A small masked image model, trained from scratch: batches of 384, 195000 training examples.
Rows from block 4 of a small masked image model, named by matrix and row number. Rows with one number belong to one neuron. Each number is 200 + 40 x the weight over its row's rms, rounded and kept within 0 to 999. All counts start at 0.
After each neuron's rows are labels from the 100 images, of 14848, where the neuron reaches its highest value: "colour at peak" is the nearest of a few named colours to the mean colour under the peak; "strongest on" is what is common among them. Only what is clearly more common there than usual is listed. The data: streak pictures of flow and ridge fields.
# fc1: MLP up (model.blocks.4.mlp.fc1.weight, 1024x256), inputs 128-255
# fc2: MLP down (model.blocks.4.mlp.fc2.weight, 256x1024, transposed), outputs 128-255

fc1.409,317,198,136,157,190,238,163,173,199,140,262,191,314,184,195,232,172,227,173,134,180,175,216,176,246,224,260,214,235,309,190,184,156,197,227,200,267,175,222,188,217,159,221,214,165,241,171,182,203,244,181,193,220,188,213,292,197,149,249,223,169,219,222,195,187,165,186,159,237,223,240,256,183,116,237,120,202,193,212,211,198,150,200,251,119,125,219,135,187,156,195,206,144,134,201,209,173,191,217,176,211,243,182,161,224,234,212,180,231,170,221,135,228,227,186,137,196,137,225,171,322,218,207,163,206,263,165,159
fc2.409,226,241,212,196,198,133,135,140,263,254,172,118,237,131,225,243,194,136,151,203,194,122,148,228,154,242,224,143,244,229,201,181,169,170,270,189,139,171,202,251,207,137,158,203,280,239,195,230,232,253,209,205,172,209,178,234,141,200,192,146,146,232,163,217,274,176,153,160,189,168,174,220,163,183,244,192,206,237,208,275,140,166,178,116,195,211,176,168,275,139,193,211,156,169,228,188,133,246,210,267,240,195,247,248,276,188,209,185,214,154,242,156,216,205,149,263,236,225,188,235,180,195,209,194,220,226,205,138
colour at peak: black
strongest on: fine streaks

fc1.591,224,198,237,228,270,146,183,129,236,191,210,129,138,208,286,279,219,175,194,277,238,197,230,281,290,170,159,200,275,208,296,182,237,253,162,265,244,145,201,157,146,206,273,237,240,225,189,178,181,176,184,161,172,230,196,211,185,189,250,229,207,216,162,205,311,181,160,225,157,209,177,142,231,203,274,147,182,169,223,195,162,177,191,200,227,196,213,255,140,172,183,142,242,200,155,247,121,212,223,222,207,260,263,146,201,175,205,190,223,214,199,166,128,161,165,251,155,173,285,242,236,175,131,186,150,250,194,172
fc2.591,256,216,218,220,195,202,155,208,160,255,132,177,196,220,203,205,245,206,183,185,165,168,170,157,181,158,156,169,173,273,175,259,172,202,285,215,189,204,230,156,187,165,235,287,207,201,305,210,204,260,209,229,177,160,242,205,242,195,203,189,148,210,298,183,129,209,186,201,266,260,129,178,149,147,178,184,223,217,215,174,228,176,210,211,210,231,212,217,234,176,217,303,162,194,210,221,222,266,95,209,159,158,127,214,184,192,119,186,230,162,145,212,184,240,219,195,214,227,153,160,159,272,196,191,218,135,176,182
colour at peak: white
strongest on: high contrast; turbulent

fc1.761,198,269,178,210,257,133,211,179,142,168,176,146,208,170,227,168,215,237,191,176,300,170,179,172,156,243,167,177,239,218,145,201,188,258,207,256,208,186,196,179,244,224,214,267,170,229,195,221,182,202,241,203,187,245,195,233,111,246,209,186,182,178,204,140,238,160,194,200,209,227,168,223,211,124,180,142,230,237,185,156,170,204,162,200,217,212,206,220,202,204,231,223,102,254,126,208,136,219,159,176,160,240,152,185,193,323,163,248,232,177,325,252,203,151,258,197,205,192,218,160,237,279,200,258,253,141,183,177
fc2.761,222,194,183,217,182,216,190,232,141,139,278,211,255,178,200,243,254,192,267,250,176,227,214,218,204,184,196,194,178,225,240,205,226,109,231,186,288,167,232,168,237,170,188,226,240,176,263,197,117,252,182,182,200,193,219,192,181,248,129,294,236,154,188,246,201,247,183,253,188,197,265,211,263,258,205,203,191,162,264,231,191,171,180,243,172,189,202,168,192,167,152,162,146,213,170,185,151,168,211,172,178,158,157,170,120,171,177,170,154,172,174,117,188,148,164,181,167,156,212,239,156,167,145,159,132,215,198,280
colour at peak: white
strongest on: high contrast; fine streaks

fc1.621,244,172,187,170,253,177,182,146,205,169,223,231,141,260,245,182,167,235,230,174,278,220,234,226,207,238,159,186,202,186,223,175,173,189,226,224,191,172,194,169,241,269,171,221,222,260,217,205,188,239,159,118,225,252,161,236,164,198,229,221,202,219,239,213,199,198,195,169,202,203,279,267,223,124,187,187,247,154,198,193,203,215,75,297,162,153,196,198,163,208,187,199,182,204,164,169,112,259,230,238,212,174,151,186,198,225,155,221,188,127,204,247,207,253,242,153,229,117,186,121,210,200,189,187,186,184,204,158
fc2.621,191,204,162,314,184,245,258,238,199,232,185,142,213,197,205,235,211,162,194,247,174,134,166,161,205,211,215,147,163,151,223,199,180,204,181,204,294,215,174,202,239,128,213,159,184,189,221,200,186,198,266,252,213,196,187,200,213,165,180,227,126,203,230,167,202,252,208,232,223,214,108,188,120,221,181,191,152,194,245,219,226,190,228,176,203,222,177,230,195,173,175,133,160,247,197,218,254,135,175,206,181,244,189,246,219,196,263,160,184,218,210,182,185,85,169,262,185,283,272,328,225,235,218,198,268,195,246,229
colour at peak: black
strongest on: fine streaks; high contrast

fc1.128,224,229,127,207,239,255,181,198,173,237,173,52,181,246,211,243,241,227,207,142,218,255,193,184,216,214,224,166,200,206,211,182,221,171,265,233,192,122,180,141,194,233,194,241,206,164,142,209,225,262,212,150,208,187,219,182,149,211,157,190,169,129,172,195,243,138,201,239,194,223,234,267,179,77,239,167,126,198,90,107,210,204,186,204,235,232,153,210,160,238,220,192,133,230,168,219,296,195,58,227,237,232,259,185,224,210,174,228,248,188,239,232,192,194,230,211,168,205,194,245,230,226,211,215,211,186,263,228
fc2.128,223,242,193,161,238,210,245,205,211,146,209,141,204,191,225,222,167,299,226,132,189,237,207,210,195,155,186,178,157,149,218,199,193,169,200,185,236,148,215,181,219,292,133,149,239,230,220,154,226,218,245,176,201,231,200,213,203,174,140,140,136,182,173,155,235,156,166,293,186,161,243,209,227,184,221,188,200,215,146,133,183,165,272,144,228,182,159,195,198,221,240,170,233,260,201,221,245,223,276,269,189,159,168,206,114,188,194,192,198,229,283,169,147,224,172,236,117,183,220,164,255,234,246,218,175,192,265,263
colour at peak: white
strongest on: high contrast

fc1.349,233,176,274,211,125,211,186,193,203,221,182,232,188,243,233,244,201,183,239,213,278,230,182,185,153,206,266,202,281,182,160,168,243,227,252,163,168,204,233,171,156,152,248,229,200,136,200,193,256,144,192,216,189,216,233,196,219,188,284,182,210,195,175,257,233,165,127,195,179,194,203,204,195,226,235,267,285,261,207,143,198,168,130,143,194,190,240,114,146,199,323,220,184,203,194,191,152,177,203,210,182,218,191,190,239,210,220,177,227,247,252,180,205,149,239,246,143,202,148,198,192,176,133,252,130,197,179,253
fc2.349,212,231,172,123,265,168,152,188,139,177,265,224,290,175,240,125,205,240,175,240,178,165,201,257,193,142,224,205,80,179,169,184,267,187,262,227,169,161,140,267,239,202,179,179,240,211,261,183,161,141,238,151,168,206,160,195,221,207,162,200,249,235,181,223,214,193,246,211,213,188,228,261,236,121,162,196,190,212,217,196,154,188,160,228,204,194,214,227,274,193,190,198,222,199,200,198,218,179,176,161,219,244,149,199,263,293,183,241,192,195,152,164,228,288,184,115,253,202,175,181,216,246,230,316,227,176,196,149
colour at peak: black
strongest on: high contrast

fc1.440,177,251,257,128,126,198,189,223,176,230,189,196,192,216,236,312,242,187,234,254,279,210,240,238,227,186,199,270,218,184,204,156,239,191,215,238,217,204,163,198,218,225,219,218,235,205,229,196,253,103,169,174,184,227,287,263,158,227,209,167,270,219,281,212,251,101,191,209,268,217,180,216,230,226,269,194,209,234,235,190,184,272,214,178,195,185,164,177,213,176,214,190,228,177,165,194,131,202,207,180,211,132,146,138,139,214,169,268,257,260,252,192,210,203,209,253,214,161,148,162,153,220,227,148,206,185,113,194
fc2.440,152,238,203,231,282,151,246,185,208,247,242,242,187,244,143,186,239,157,109,179,136,204,167,203,137,137,179,208,213,215,203,219,151,206,184,187,163,225,226,179,151,189,166,194,182,188,120,215,182,193,249,163,203,161,144,125,306,201,218,211,178,231,151,104,209,230,233,182,224,141,295,168,185,211,173,207,153,220,159,170,165,142,262,255,220,227,198,230,213,231,164,216,198,208,161,229,161,226,238,155,231,236,236,234,177,175,247,263,179,207,209,229,129,214,238,213,180,186,178,209,251,202,171,220,210,204,279,165
colour at peak: black
strongest on: high contrast; fine streaks; turbulent

fc1.259,190,203,205,238,210,171,191,196,214,244,206,151,177,189,128,284,210,124,211,183,220,184,142,177,213,194,177,247,220,112,119,208,204,263,197,179,175,194,214,175,170,189,187,270,225,249,265,250,213,180,159,210,157,105,215,212,141,158,203,178,111,207,309,220,213,245,171,178,226,191,137,183,220,221,222,251,137,178,148,237,227,240,151,162,188,170,261,229,178,161,209,160,203,162,186,176,268,202,226,216,274,285,128,208,192,257,229,150,169,252,216,136,160,240,328,241,234,241,231,178,188,251,201,224,150,179,141,226
fc2.259,214,192,167,185,160,243,168,227,229,167,174,219,182,180,226,179,236,268,152,261,206,172,132,244,227,269,175,225,227,269,219,232,142,275,190,183,222,218,221,167,191,208,258,176,216,228,153,231,220,238,224,210,197,209,331,196,178,227,174,228,216,216,158,195,187,119,201,202,160,245,213,245,209,193,202,201,232,214,254,135,181,163,190,208,245,191,258,210,168,157,161,238,207,189,223,283,123,226,146,163,232,164,210,149,266,204,187,184,275,173,224,215,158,216,154,204,143,301,210,251,294,263,173,214,202,208,176,260
colour at peak: white
strongest on: high contrast

fc1.280,186,291,161,228,155,210,169,147,208,177,178,177,223,231,153,203,170,205,218,171,236,185,160,137,185,191,193,169,188,141,184,201,176,211,190,214,235,237,263,207,191,169,235,173,183,235,194,204,169,102,307,303,186,191,246,291,250,223,210,168,209,189,229,177,280,252,181,170,179,156,237,222,189,206,299,204,145,142,147,157,248,151,209,202,213,221,185,232,133,196,287,164,207,245,163,175,157,264,242,217,133,219,243,138,280,152,272,163,168,210,163,217,203,180,209,165,118,212,247,244,217,242,200,203,210,156,238,281
fc2.280,147,206,183,72,225,209,222,192,184,207,178,205,201,188,220,181,162,207,327,297,155,170,250,228,240,282,170,225,199,218,212,259,237,168,192,188,190,177,148,214,158,205,195,202,229,261,204,247,214,259,169,164,165,178,160,186,256,255,156,237,219,217,192,239,251,95,171,255,210,296,219,161,293,198,235,215,165,157,200,192,150,156,187,280,247,206,161,153,165,156,199,213,159,163,237,245,99,226,219,238,244,167,252,224,170,227,166,228,143,205,187,199,259,188,175,173,227,216,160,158,244,199,159,217,164,222,224,121
colour at peak: white
strongest on: fine streaks

fc1.499,137,267,248,161,233,131,167,188,159,123,167,140,213,179,231,314,143,159,233,207,200,187,185,181,135,215,238,169,145,225,187,237,167,239,216,174,266,220,184,214,205,255,159,136,226,209,233,254,228,222,283,257,161,192,153,210,195,185,165,262,208,216,212,278,237,246,164,245,175,199,149,239,217,126,205,175,128,166,200,260,267,119,230,239,239,154,244,223,225,237,195,256,225,222,162,247,201,233,169,226,223,296,242,194,189,227,203,218,170,183,242,260,203,150,200,170,176,220,143,183,205,182,184,219,192,216,180,204
fc2.499,259,120,230,163,183,237,222,153,190,171,195,211,285,223,167,154,221,282,236,230,243,129,281,262,222,201,186,201,141,281,227,206,273,190,170,164,223,139,169,174,174,233,227,254,223,172,233,231,231,244,174,81,212,234,218,159,206,276,208,211,231,149,224,217,144,224,275,255,169,161,170,169,191,172,244,211,176,230,142,216,177,247,188,215,203,234,184,127,187,151,249,175,180,182,160,259,157,134,146,193,229,167,145,181,220,249,216,154,246,214,178,246,168,251,224,201,240,137,228,141,231,238,280,222,241,216,214,166
colour at peak: white
strongest on: high contrast; turbulent

fc1.101,221,246,228,203,196,190,129,169,211,286,318,140,166,203,173,174,166,177,254,282,197,169,232,173,211,195,163,228,197,258,172,272,179,188,222,200,233,128,153,191,167,167,168,185,191,153,172,187,252,208,225,215,164,207,251,193,171,188,137,181,168,197,253,194,283,141,135,192,199,177,204,200,188,178,132,192,173,180,227,184,193,248,211,194,168,193,192,282,187,203,244,186,181,145,135,194,160,271,180,241,153,134,162,239,189,142,236,260,227,199,192,168,167,183,239,205,192,183,273,176,242,163,204,188,188,238,192,181
fc2.101,242,151,178,232,222,215,181,237,195,108,57,288,230,150,183,152,244,238,161,137,172,222,153,246,226,248,265,197,209,188,253,146,199,137,186,208,228,253,213,219,238,276,245,240,269,177,230,225,107,114,179,136,179,182,179,184,176,238,177,226,224,183,203,232,209,160,234,202,227,162,210,188,170,246,283,228,207,201,179,188,231,126,186,240,204,196,233,126,176,236,138,250,250,183,207,249,233,126,162,119,242,163,222,225,246,207,148,146,225,241,215,177,233,208,151,204,187,210,147,232,159,215,233,271,221,225,253,239
colour at peak: white
strongest on: high contrast